A small model that answers yes/no questions on an image's attributes, trained from scratch: 72500 training examples.
Rows from block 7 of the image encoder of a small model that answers yes/no questions on an image's attributes, named by matrix and row number. Rows with one number belong to one neuron. Each number is 500 + 40 x the weight over its row's rms, rounded and kept within 0 to 999. All counts start at 0. Numbers have three digits each. After the name is the row's rms in percent of the matrix's.
After each neuron's rows are labels from the 100 images, of 14848, where the neuron reaches its highest value: "responds to" is what is common among them. Only what is clearly more common there than usual is listed. The data: drawn branching plants. In brackets: how many of the 100.
# fc1: MLP up (encoder.blocks.7.mlp.fc1.weight, 640x160), inputs 80-159
# fc2: MLP down (encoder.blocks.7.mlp.fc2.weight, 160x640, transposed), outputs 80-159

fc1.612 148:489412483559526562524572508494436565478518522491507511578485529454543485492478535444546553471424458466450476447522479523548468505472511495490423492517462400479530428519531473495477477483514551560481564508475490548560457481449523484463494498
fc2.612 157:493560538502448463491451480491519495492469535496483486477549456541443450529526535503498478578450600514600483507544563466478558495536509549511487488501549589571500541441523499508521474555542474503523463532547507489436572478537496514505534571
responds to: red berries (37)

fc1.611 072:429488528552444489580528544570388494499495498510510508499536460545456538469517518500446518464505476500510439501516492521563502540528479460533518548579483505532516495548416448468537466553507535526516484544428480524486473475502439520488484591
fc2.611 067:506521521452548503487530382427541520509482466452583474522438521508528531498415550389489497451484499522466506532449563474427478462481469513513490459453517449513496498518533551525498535464465506416497500518535517533454555510557505450427490481
responds to: wide (47)

fc1.410 045:521530433492517517462563491475543535497546583559513483488438537560478525480508455429484500508497503499457447477567519404432466492473553559418529481477528518503529528521471586509520444502468532466460486526454517448490444518498407436550554435
fc2.410 051:472445516473482496500416514494455452521467482447529495562558467433520488521471516577522517470485494485481524573445520579562529510557434412573498519533477451502498490491508404509471557522495489497538498445523456518541556462539585502437489583
responds to: thick trunk (75); two-way forks (72)

fc1.437 148:524452437451542488441530510547550529501562559487509463410460504491486486506572517516511492491577523492508493550535477484515572550505466482527605475478523489590509491486448475542485469475428510459528545407440495442528536510457508495517552516
fc2.437 161:533429542555475542516543548456504492481479463561444509544445503497481484474497555451548525533427488472533511518436499511490499472551436542492471504550448510486539519494521495443540428509551465481476514507472493474466520475550550470477533555
responds to: two-way forks (91); wide (38)

fc1.199 152:446505552466523513546486496452538487486513536536493500533501505467525541419458444509410504517483513541520478411517447548413486476503551483519474511536441488459498477495531490476521405512553492480532482446561474539462490525482485506547541478
fc2.199 160:558403500450519532507466526408508480483490463469543523513487550560424513547496485532547494516510520466442482580518462478518536528498517525484509520492572489563555504540524436480464477530518503544472546578500481498498500516521481560454517491
responds to: bare (79)

fc1.532 070:550534483474526486461409504467500508466585507481468409555429551552507483514475540501539510464480466512443543432525559438455467471525518465471509538549480576519554539483466490499514555352483515484466570490519528544482492579507551592511456417
fc2.532 074:514465462500455509531499507534523470495405467528474526483573505452449537454493502522473514567565532473524460504469462522522512526477506515500473492443508420525461499491480499494484502619504444518510449475491454460530475436447378400476535532
responds to: thick trunk (61); red berries (40)

fc1.114 164:509505431469487478442515518513502484530509541502621525535468512425574466489434522507515520450483512436576512488569487441490481524495430515465500459541487475504458518505451553585538562523501452522485489550502464520397518500448534511466558492
fc2.114 163:495479559456522521482471423450494537537499535506447451555498462514423506468455406487504459552485514531430563469507507523454482448525530526555476489489491518514512524505494470539487431515519584496519468412512573495505456422467439519461503524
responds to: spreading (35)

fc1.17 099:531460500470456464554451449489508508537450500512496509509530432557487487471514526488526476530484489466496476531494540514466565528548528521472511516434532501453517449461490523412512523530532451472508535545533479599490531537443478496518532496
fc2.17 097:489516560537534499456547567485552497429491463496517504568418488499517467538509523512482475458518500496551520454419503549487517450481464511523460542540483523478483488522509467529548396486519497502429505471489497480460542487584514551478488549
responds to: pink blossoms (83)

fc1.55 142:493609490444454525492526473513498511531562499516536512513500560527519552571453492497550550458493437507453488483491526547481452530434591571520498547454532443542516461541452558424480539564515465530389566560508548566501532569479515564509489472
fc2.55 134:519519507539499476515512558511565527445489525405438440498465536465499525452477554495484518474463540505461477417491499462451485445492527539500535422530525540464464556435418457505507460531492546533560491450530483544489475503477543432432543469
responds to: spreading (66)

fc1.331 200:486466476532497495553452482476558442548445500597518509547533509492530470478405547552494494510469539482517484522403548501518480568437449566494459546547546492545480406458527406532523411528573548478494619426513505496555479540522459472582562500
fc2.331 189:520533513522501410433527488575512532555427505496588501509507510533541462452506464497483532498527453495508413417543467532459596442530555515530499508504513496535562462529468503475471536428488488493537490554439564511453449492468587540505491382
responds to: three-way forks (100); drooping (37)

fc1.598 069:474481490528495472546416468484445468483529430509488532476544576510431527550444483583539470490557475505487429474506481502503472495445411478508498451488479485470580528504560528546568472458595564499461480487509477517548471464484473451432447442
fc2.598 067:491551511492566503496565478506567477523458512404566475496471432560562473499478552422445517491490547531489499502504615503506444494557514523531517465539475557462469460518449536453450488491457446465569532460500558458486501556499458603507478460
responds to: wide (76); bare (36)

fc1.76 091:515464532381495552533463547530495545525424478470481477471551450513464473423502504527523537456464616559521540424559499429461531476564491583499529465513474536401462529505528486509469492545531563527486476468564482495514574533477495546452479455
fc2.76 095:457528475534506467475570497486538522507482499582509547482537490431545513569447493474507452492518433452523427529499491492479495535432534443559477526484538519583520478525455471458456517480424452531601536510467560491426461503496476491530541528
responds to: night (51)

fc1.141 138:431514557535534513486499483469471505457529532507526515522540497563503498568477550480461470488466465468563532545450513510620533488472479543603546471567442469561463544544457541508441471435506466499502543518501537490515486507487416600494546480
fc2.141 143:580554469479443571494499540455549523514457507455522541498537527481456497528551498566495582521507480530511483496465509490372533512497502487516507440567571504492530453445500450417489536501503475464484525510457503549504498494423570447477472543
responds to: drooping (50); pink blossoms (48); red berries (41)

fc1.544 148:525403530499533491493570450523459506496466479474559537527505474525521467526488529459512502493548419535535458452520505564466538486549447493511484499511504578498470479529434516542436519474538525507413505578572470496507507506510463619556518491
fc2.544 135:540529421542461514491455455546483471457445466581483539525489628478491505514518471549422490510509567545490453512472563538553485524503470531449553445466555540529513524510524522480461518543505507552515492551534537518523463549533487434528530507
responds to: drooping (62)

fc1.24 109:477485546459545431599495467466500413500461484472482458436531483571522500523556523564474467477537504549499447577509483515597500532505469535536500514482508456498468503540446547527491507482524514510480544506491524528436487536531458465462519488
fc2.24 102:444526494557529535466509457544473497468461511539492508542496461461495446488474505434589515517486516485515526461412507463442473479498480508515532465492445499486551479475465471500521530505504496519493472370528500539471551468463496522554397588
responds to: autumn leaves (49)

fc1.633 051:508440515513464484529531534473530492548463493513590498470478476444486502457566542609526479490447451560451514544551503500517450546477455535549465433510521521407435521441489486554467498441506465412487450516455462472529489471501521517454383531
fc2.633 054:506565450443497514452453484533507475439518480499448493465535482506539483536426484425467505475574525450534515440483545467496559481483545452448548497446413491573541454564535446464528518510479556549499543448479505515508540495466453550476565466
responds to: autumn leaves (44)

fc1.61 063:509418492554526522533506481490523519488507486482526484566525521507522530553503486479509478491504495498425484541550522416445464492559577464444537489495478586435467499479424473503477502462521518407473453522523404463483504471498519608539529515
fc2.61 064:498551491478409479485476558493473489494494517462493525464498481498456493471529457540545467535487537499514508438462411551505567488424379488509458525449533428484547489517562492503489525550503509516531505534512560473562443535498500407520465488
responds to: thick trunk (91); two-way forks (68); wide (39)

fc1.521 054:499517540529494459523501548505503460517492551531462581491551502491463565513528495533498522445568569501539524406600477478477475477440413500516482480528520565455451510556491554418458510510473493445468500578529548439513494491599453488497511529
fc2.521 058:500471488466486520462502475413532514535479460486511403475497545544503458526463471425518491561390481501469484581461538503565499560543515502493554545510477408561560508467527494564532509488549521544526505502471469525492461492450529460490547509
responds to: green leaves (74)

fc1.552 164:465511502505505519512483563511473527528546477565485520489529506527488455487479491523469464508482551564439504440571620432410575481491551493536444489519469480491474539491512478465499564506528509455508484465548492496446465489463548480475496528
fc2.552 161:456479474589459500451506486506501526480442545498505461556470492470445453501507447468604499539536573455509475527481521542488460503457506476468543487516529557548494424459477587462522431478500527548548539531502500520555553483544483542486505441
responds to: night (77); autumn leaves (40); drooping (37)

fc1.130 048:496470488478405479492523547488490474542406512481486585519524509525492507508474487547529383497510496457487509602485450547559452488517544499552527540516498495521461470509541370577441508523525469419509474491427497546525515458491476466444491519
fc2.130 049:536559522562571520476456487473549515458541465503546446485512472473513471476550501449501567480465542529516492443531519488435594501434429490460500393499491514465558537508521613451575551473461509529529519514583519458497516524500510565554499498
responds to: two-way forks (76); bare (58)

fc1.79 137:476510446522537550563473501523490431467490544500551544502540442512526481591563516484509545489495460593422476464503541505607527468519513588510527538505536554451521464556461413506524500513471508561553486484535436530487429529546462562514497484
fc2.79 140:555481554473478469502433517441477552542509490517501420507444478553468469546438476480568434430479511477534539542492367530478519452549557483560456491513522467464524524513452495524493462574541479523447548484473535470453469525449476486550529547
responds to: bare (98)

fc1.429 125:497430500466518505476565515457427532490530485546493577515474555482497478505539543484491530463480436494498475469482535474496562402501457467534447465471477543474550462510511469465530469599433518569494572492534461538507520534573533500482560426
fc2.429 104:512474499508404472543520511484504492501534486456514504510460458455479498553458482508550410511489564546514519583489485445538480559477512560454536514512520442461579487527486378529503495478477477472509522587470509560541464526459594465501558468
responds to: green leaves (93)

fc1.44 118:545525466502481470479472549431518502446413521501483507497445508527547462550527478476533456471478492476576523476536507510587517464508438559519529514542515501507490493521546541487461524460476491505515551495467488477480582491503483517514531482
fc2.44 135:463526469498505558525490518474489523513538495493479514486533508536452424490494468495483548502507489488496492526415511469409503557447515439558497476506413517559491487486452504417552461434473504577547529458481427505511435471463469518491494451
responds to: drooping (41)

fc1.617 166:564549485498540556545587483528462476474445455531552517461516520493547455459530550530494509525470417541456524441500546569505518564482517535568521446474492479506485478510512517471517533490475518446541434469464486457475448525494527543455593517
fc2.617 166:461555485574518504519491543457549497500519477508500520491549539491527570486449445534456488572562507580532497589443535549483510412523571527433498516493474485544461486489449541467498472420527500535504572544510456496478487497476571505472456466
responds to: autumn leaves (58)

fc1.261 057:488463459527509564441548462486514488562510538399445502475473445511500455497450513469446467572460541500461493465509500495541537529561527518515445462460534493501430545460508531502479457479480467511438462501541512440511487497490474495471477539
fc2.261 060:501494532504488375492463510474515486512495433565492502539553547512462564559500477530524420444528504482515588479555510506487501495443491444514524470488411475415536430524500447497479516541484522441553464543477470543498522510533545561535480475
responds to: wide (50); bare (40)

fc1.440 181:493459471525518543538452470509553461469473542536505498498500605519585532481527527494487431415477441570504505588497494468511448439495529513535534448439477483469427454504455510466522507560585440488466513499472532521508486563503454458509486486
fc2.440 202:485479524452495504448512614463504560498473489464544477486510470455405514508470440493551560542496560480486512558462533515463495477414626531463473509490515448580511453505455476471546523456424555528495518533448489529488447498514524622556465529
responds to: drooping (52)

fc1.608 133:503561517466497489519531428476550446532523543516526510495581509555574513519507529492500512507532513513557425494481460485548435481487507454566503500511456506544535491560567463509496500438526489468564498405456501471421568552509536519477504470
fc2.608 135:506483504476485485451439504536515507496457546471536474560443547487397443444544528422552517508508510506537495546500508473453523539520459522524510455554547493534497496440541476506517497551482513529475504630513424560536466479518469447478472502
responds to: bare (81); two-way forks (68)

fc1.351 127:477499561486536447476482479519461490448481506538488569460485528535555549518401483497447506486484529464564504522479469499552505492458492471454472545528513519461482489424542535503555447508622470540445470451477467471523559494416512451538534525
fc2.351 115:500415513513454503466471521522485428533462563483527453560541575461554498450596493559545527430528476471451493492561525510497448551473419573501488452503519538476480579503452480477472544506545441511491591477477527527507552489546410454507476504
responds to: white flowers (100); two-way forks (74); leaning right (46)

fc1.455 049:453439560508415523536507508492520413448465503486527506494539517505454559472496527568552486424455437495491476470521566441476472509458534506488523481447514504452542494478560439490497514553469506474470518444428447450478455525466430506509472542
fc2.455 043:551519477447529507480480488482497575535502510541498488560444496485544473566468481448459544524607530502489508540507437489454489483457515491508499529496509512548487471520502524515511564513541506498535443536572516593501538444560524420517539492
responds to: wide (37)

fc1.595 053:446420460489441579512494508424511547535501465482538437549543507441481554551475532576482478490417468535468552491507464544498486503473534506580438465468462547428436486500548467488502497517503496445523503462461479501535507465469532493525484483
fc2.595 061:571588539536551414477519489560450456420523522491488536402460490526502423471543435436505479511549524457542508510507507500490463516449519476479581517471508469523511497505488532502491563506502491557457437498576555461428509577458437482516511487
responds to: drooping (37)

fc1.205 157:387488498524489415444526502520502512512520534493563527452492455441584495468512458485570548490546452484533386407492465455486558463503483422505527526522508515486515439527458481497522462512481512469502496515537479478460499505515515516545520390
fc2.205 160:486487492445527494520520551471476548488466540486421487513515551512441513464467460479471491507532517485519439487501483491498497569482510455476512492533410511588565505557490516486527476472475522499541513518436473522457487475497594562516443552
responds to: narrow (46)

fc1.359 055:507456507518476534437506550447511579476460510397493493532535547558586416496523515514495495504488451485438539542438383452465532507558461480561554493505493499463450561547494484512542454484512502558533494559514555471519560469476452445537468469
fc2.359 059:506477459508584418439469446579514445522532477593481504448477457456459531513490466485559509452508538498498495513592587513571553491504534477500521501536481489565514473455528515542441539500421454427449468466425446527448464564535499551464501498
responds to: drooping (40)

fc1.501 048:484523467611481540481457502561486561460455470488493437453550545563507462541527509538494478473557492435517493458459461564469518514477437436497482531469514527596513507583480499493447566538518532524506484466570567543455556490488522505448538484
fc2.501 055:459528506403521424471516477498509436492552562492453559531464457477498484442483510434489452526462510490499473550482565469518449518457551595500483503548455468395529524454468494472523418477476441486488506517428456460530408498497489437612487510
responds to: night (72)

fc1.247 071:484538473442534550502500494517449541480582464485551509542487547511537455442489487547491523499502464495543453502551519505434502490502553511459573470563450541487567533539478505498517511472493539517497482529527484449484578527500447474492525497
fc2.247 081:466453495513443496492413545554508465509481572508500505457539405445478605540487498456488517490517523469471530490470525483534516484522456452563510514482574526530455456445450504481424451566469489484470614419526522543529466512568621457460528499
responds to: narrow (38)

fc1.433 052:441522504413519482468543505476455515475489476518447512497521470534455496467444454505434486478549446530566533555512495515504491483602491507473443491548438516461536426521604584517527433465543547519467485551525468491561489472539427421518617488
fc2.433 057:533478453551493497555476520468546483504520539498588524474463464504482526504549467498548526517435573432419462479432494478510471565414478478511549444478626508493518626465436435458510527510494505489513570450526569532455510510501535593494479483
responds to: night (45)

fc1.480 208:458489541559498549421544546399492481455486511465491518431427519543566594494477580497472531451547413531440581433551471532515471511457473450492521515551443488534535570498553545513492508465463412549504429557448535487421555456502507538458472510
fc2.480 209:520464525556491431436475498602526477516426499497479510569469479537463507463524540530558511447513457472503427497504480480524530549475507481566471455483447526488520449462483544503495487482521444524458554469493460463476446460487492447568502482
responds to: drooping (38)

fc1.328 047:475498514496546463499433553549509533477403407426485483465469518509527509516437544445446534518556530433535517536445559492447541502505510445525529478536519518526431500481512473505526497510489445509540462449481498569430602532452436518443449535
fc2.328 054:525454443497511551482521460488468478547573521560509546496505448402520499512562517522559495448490487554496482490528447493544453512530482568482444541494517485484538452468472519500469481533531572503461569543476483439573406460559540475528561469
responds to: two-way forks (93); spreading (40)

fc1.395 166:506494514526542505475506492524446484504574562471546493562484496514515516480499522412477457556489477391451451494494481490534561480425511430423451533538506493424444502413510520560429563407544488504542501550500442523514459464471478505474513495
fc2.395 175:537444491444494486525528492483529471483416483492461478448473488497476513605529475517550508410477501573575532462570549519438473468564532549493483485474460523589480584508528426456608466534481546499505577533473533521462528502536550477454498512
responds to: pink blossoms (68)

fc1.15 168:391479484548486535531428491421497478492527468562528541527490503465518511462551503496493500495486464558599563478486485528483460488543523458516476559563530448465481432494467431494485518465517464498542546546514460537486481422499513446454481421
fc2.15 167:504513559438498531541490472421498543518432503506449492442512507508496543548473447541496537464537467506439522519507480521488554488475511569386462538521547615526496505431480596504521558576521474573532513517555562560469580520485436474453524517
responds to: night (53)

fc1.10 162:497527521517567451551583548481508495551495489426513522536457526444532462466577539539488507449467553507482449528491512511475504559462486551548537520519453552413584489466521548452502508475475445429458538437472508443549510456492490521496500438
fc2.10 184:482484434512441515425464455518499536479473491519470449399482447500466527478491457534469477493504546540520499471525526498486526526484491520508474478507549498623429552533497452520543534527550524480487506548528499526550592530538500469514508574
responds to: autumn leaves (87); two-way forks (69); wide (36)

fc1.311 049:450523480532445533517525498489502491495582555523554488496544538477459506491514481569527502532490481522462445519492513541407474485505486480522469526533386433501486591512532511566539505514437492538463496476517438527528471510484464512474476520
fc2.311 053:497442533469550463538483505475453510517415435464404493502475484526496495537475537408501484436551471507526574461499465443550495531526479476494495483488624541552482409457469551473433475543547534479551514524513556480506519465528498509488516502
responds to: pink blossoms (65)

fc1.257 041:554480506477559467483445490500563519463450508494496477535431481512457470487477552458521578457483497479487441515473507462499500537432432433502548451586555482483509453449567508464545530565469514516537494525572437510507527521579541532513489548
fc2.257 041:430522431531480541501534512520475518523512483534495504498553541508471549508559516563483441507509482548537557497524461501546465428532536634486440531446485465529470555533447499539485469431465531532468487487442530528507454490435495477474509471
responds to: green leaves (42)

fc1.129 064:509480500554520549455505434539499495522529453409523543507529553507524544431471595458516517542505505511563427454454542448460587540450475503526580473479463460483492563467554451461455570550496417480504496544507492511524486455487523519495557547
fc2.129 062:461471482432480485478478534411538537526503482547488451507468512465509477586584462544529462502535470458494592508532473580523452497497518502461480532518489463498530407532511516515497416533487501526507489449550495478463463536517438540505511422
responds to: two-way forks (69)

fc1.83 056:452525512462435487540547475469525405415449503595489456534512489489492496488513454488502526461538468508511520478562553515537500466487550561550502520531550501527495452469510457408433506499429475536531488480476553465444471565544474503442486508
fc2.83 054:522460448487524565408465488450501551545450468456550556514481487447513516465416580493510527545500525520463505502430440448415448542478468470457447516414492546530510497525469517589544493523557567464455507504479452494561582412469492512505466508
responds to: wide (43)

fc1.585 085:470445582462468483456519459514479475462437479520528523545510517546545543531460478461500531483497484541466491463541520507520557531466521517544525502494557448527438494486469445612489489446502532513494429487446578576521527520526502543548505496
fc2.585 092:515588492501491560460515461441446509496482459440478579492529465497453439446534492511501497522547550563510542469532499529483506514472525483490465466481489513428545538505572530515487422477530504475494482546589477451508452526564500454450509545
responds to: narrow (46); autumn leaves (38)

fc1.426 050:532424454488513501510479515478461450498523503471545511456432458411496479479503540515418409483436486482483501446504558487487556533428624524492542528466514486514490509505421466533435456545475509528516454524435494511482517568491485472459487531
fc2.426 053:459576555542498551429494499476537549523493506499455514535565541530477515564492496435586597490567501496506537532501444550456514521574411509498452488525508488506534408501546496510510523480519505505451521435530484453570525441543543494505511506
responds to: white flowers (39)

fc1.70 122:505523480544475501518464523503471442513526503486438544548444464516508539476508530470567487504459447505523510526521514548524486484512522503573464491528533443467486455478529532441514457484548545520519512401470497515480464485470414452413446490
fc2.70 117:530484586524530479469510497532516545467495487523571456453547498532471455480542460550476506536530534484490509459516490540470484517521460534418516480480456540566491488456493490530555567506466479515462521650510511528519536454492538556529538577
responds to: pink blossoms (81); two-way forks (73)

fc1.212 110:473566530545530474516521505494510533449554439511508471472483490528470517449515496516523525470531464571485542424536395550440601537470470472545491493500463520471469483477498593534521494477518536456509535461556509583538518502526569501438533493
fc2.212 116:526518492492507520509532595487452498586451569500456546460544509575519507470445472489478502529464516522518438616456550509525479625475532519468510536508555424542461524425458450398487558485508519527461522496448497514507475458513535537516578457
responds to: night (56); narrow (40)

fc1.96 067:469557564415502544532462485509530423478496512477542505518451498528519528564485486492554498540540499526533483525547506528462435532495477455567492444542472562391472495547510482452511466455502523484464480506516576564479453547485437444436513525
fc2.96 069:486439495548507464487561533492495500494514408532436490493495449458496496471547563508381495521438509461488438488455500497606521531501509508507520503498484451488506514478509506560485586581514492507500553518570481441513487439463451560482439472
responds to: narrow (36)

fc1.561 066:523484538509490521456487437530579397431564547573489493540535483574485534514532495456504520509463556525480476478492481448511552515584527515509436502493520527514511492501487479433421523543477524511547521536500584484499453563558478490455469534
fc2.561 072:505529501482471506511495499462405552560420442460510442515533553467500484471478507541493485465538478499486544521506483529501521473395439521440570495472468454532476472520503485566578449456535507477441439490483429510482561431495528512504477503
responds to: green leaves (36)

fc1.605 062:539540515492500511543533457515501579499629576468513478524496471502525529493494460526558488475479494461488491477525484558496485522480416493494492476498481459484501505549518479460473479477512525510508559456544453556531426561518493557528506513
fc2.605 066:446486475522489496499442463464511448460401429546507521501480555462436456553464571490426520566590483478587575503479538433527527495570540497500513527465487558547509459434499535522537445566540531471521487506492548493499567485506506455527496553
responds to: three-way forks (92); wide (49); white flowers (36)

fc1.173 139:416521564511439564463535477509494450424518518513512549488563504531545535547509478508494493496513426503425439503483551492484458508453462481531491442452524495553468488561535414565577498478566474514503460544599496552428509486458484483434470531
fc2.173 152:481544455474461553494501521475485534479474524452441511588390497456557509420556487492442456519469524465601469481511549491489546476607493423463508559534469508486540514505555496516480489492456512485532529484503461553487512547519475521558542497
responds to: narrow (59); night (48)

fc1.180 053:506567525510502473520520530396526476476492485523550421516497485535516481503516550468483556449428555538456515466498432470508492474444505499558520492497508545493533513435516423422486501413535443499557478483555557460466485516578510427434440457
fc2.180 065:540505438472516482493432481560486538488512476513404545457474487523466479443472510520514527551478442478552441502470517501531510615512526521439461523510513458474451468552454554549526504547499550538461548492439462500548476506459463565557558538
responds to: green leaves (43)

fc1.253 054:446493494471517501437519503487541540401501523505437568536453457477500488443523489522467496458432481492438481443446548484573498502490557494427536436540564540463515499516489498575529523508568505567416494446514488485581512539505534586491458494
fc2.253 053:488509458574470503559464548428464488545481448517539453481558534467440467551504491515507496515571520508528552521583454507461596526445440517530465531462525402511515481483572528558429471454507460480621495538463505509483531486517476452504560499
responds to: autumn leaves (42)

fc1.6 066:482457492486537505435517486456498520575517464535431491478490594555497474457501518563463520481468452525543456407494445491576464557520468478491443445530528426490515452512556569494505571514484500495551486548499498424506510506555443419556523538
fc2.6 060:486470459451518439616496495558444516493503529528488442562486481469489522542504543448525491493506498480487574545475590499479508517457507541503493549437487470484424588518501457534468471468493522547461530450442462571493514511527556542421515498
responds to: two-way forks (77); wide (49)

fc1.413 169:477458570504469536445495516494504494456553459496490506510500468533500488555526512545494547416533459572488477536471509546524517500453527503506497414491472439545492497491457525501510451493578408477442434468583515605487499515526403580470431481
fc2.413 188:519470438501469480494506487479495581483512530495486468511531513483463616533484572472559478464438459416555558422525488465422534543458499493514540500508501481538462504470431551519486515471437525505502523406471491412491440483494557487537558500
responds to: spreading (38)

fc1.630 067:493457557523476494532468506524554490544482510428467555506534491539531475566519525446482493552543494495466479435504503476455576409506442573533578484490417560495504544506489490413515518473457543551526525519520504536487503530490513558470536526
fc2.630 067:470532479455570534477508508468465493457521486540483420536503502460471539474508460537506504483529514558567493541465545536543471566460523481470447550511554452519542400490492489562495428581545460488469506490497512466496472479517521472560511506
responds to: night (57); autumn leaves (50)

fc1.341 163:464461517480455467434504485470525504566484494513546565426482474519574530480507488450433423444540530451566455549532511521530528482463464463519505525492463509485546434472560467503546499565519433542488468504496447469448424434484462594477518483
fc2.341 165:553488518427504486535512441463502494548530495535487457536467528445479477543463499519516489488505437505521403474518528461472519557467491513559563527486534589574448523487455504460463486411519510482416529526488491498479508500466560540528468379
responds to: green leaves (54)

fc1.409 052:508488493511486427559534483454503450532508533480507542486545489483503524423524527466511481481550509469550540539457487430491551456455514509578499437492444468540455524506491456500444391495479452423546508553531576458551471433461490416475553451
fc2.409 056:499522518496509561414442493483565525490505425449493467481477474541480489533536408542521508497470515526448466485546559495492475513530499500395566557546503531438541488496485542469556638507499522558484491486513418536391484557523514582532495518
responds to: bare (39)

fc1.195 115:477467469439520517602509434485478438524494443473539507526565541493489490550511435501541464557463483384502554465532522465470531477511533482520489480514541534464493544509493535444511451482579576518480511528492485508545615511491527512503511545
fc2.195 123:525512548569494475496524501533525434469448511512485536489476536480500485543489498539504486542477484507452489477455548469541548532505336517514484488508511497488516428434509519551546514493485426482556515491520535581506447486472455486512486434
responds to: three-way forks (97); thick trunk (61); wide (41); habit: drooping (38)

fc1.149 060:446489574543477523528496512475502540488404471531512492546487486449517496529491413559543489376409477526474488517513491550454509423554464498440458470552491448476506458468533430481447530443479530554523546553568532439454516456511528477524468530
fc2.149 067:570508451484519522518550454494475474464560558511508488419511465544499506468515568476468536577573529504533550440518501464542490560445523493558526557440514527578490579514432497485490501501544492418496492446455512515553519587433469543494505469
responds to: wide (40); white flowers (37)

fc1.503 049:458429466509460487466491507522541454464486506551428545551478519540503446423464476509477515505488521547525436445480435530509563563546518469547511528508478513543506524510450466494453507564450443597542424562510573453490482494582471506501466530
fc2.503 051:574514538484512463444466505452430509527487507488563451448547483496479568533515519463495483474489446495497592546478521463490444449486406497451437452517560437462509477518546545552499474478421526416454571440495458486551499473496501494497520494
responds to: red berries (37)

fc1.271 139:457598526494533559488496443507583477567508410492509520431443518479514471459464525497480556454500509540536557439488460537472453485449463526530533462537488481486513468472449573532436496533583559470503514513491502450521542510469486612545493512
fc2.271 133:542463556442454524521466517489494568448612531426576490539521513516462551476556456538508493486519448487494504503467557510454577494507539434477452486509489521460564547519471417474504490454465470456470455495516550513503489541473507509449522471
responds to: pink blossoms (70)

fc1.530 101:453484466476503524516459507448499549494486460503460509486474541553479538449486578492491457542519425521462503541478489519489589472463475465506572474405478463521454473445529437516520510609464573509519447514502465556517499551478499466522506450
fc2.530 098:514511536571521521480532481553537529521511529541563569521540514454559512473450460465552478507533549508542467505532443503544472465498507498511474459538456560476507535566454552508442546455501452467465526528508535526500557489560489481471523515
responds to: white flowers (89); night (58)

fc1.349 061:513416489494474495508481512436471569553462526490519528465518494569538509585518547507446492599480566531517532494481469494492538530571514502580425476554402454443517487479511477515360563509423485522525547453520506479529500461530485484482548543
fc2.349 066:443542482547542499484514501539495470514567478458508499549520499479399515487483519499500549451459500472507497449463526522479450480473491523443545460484633463542504522534493487512580473502529526521513537480495467494498489518516526530500563494
responds to: white flowers (74)

fc1.206 113:490427532502466488446499433429523530393511491579474484430522492444511473469500514481442494466484455532556483550499490442501528411531549532501546448467522550482513491522525430539588509508515460527462472455445465504526522522453480518455500477
fc2.206 115:475483575485423510490509546492505488512546496422533561540432496457488507517470448550557512526518636472423550527509463528473466508495473556454519543480590448526577522514494479456466491484513468509536577536494542527518525430565508546521523471
responds to: green leaves (82); wide (40)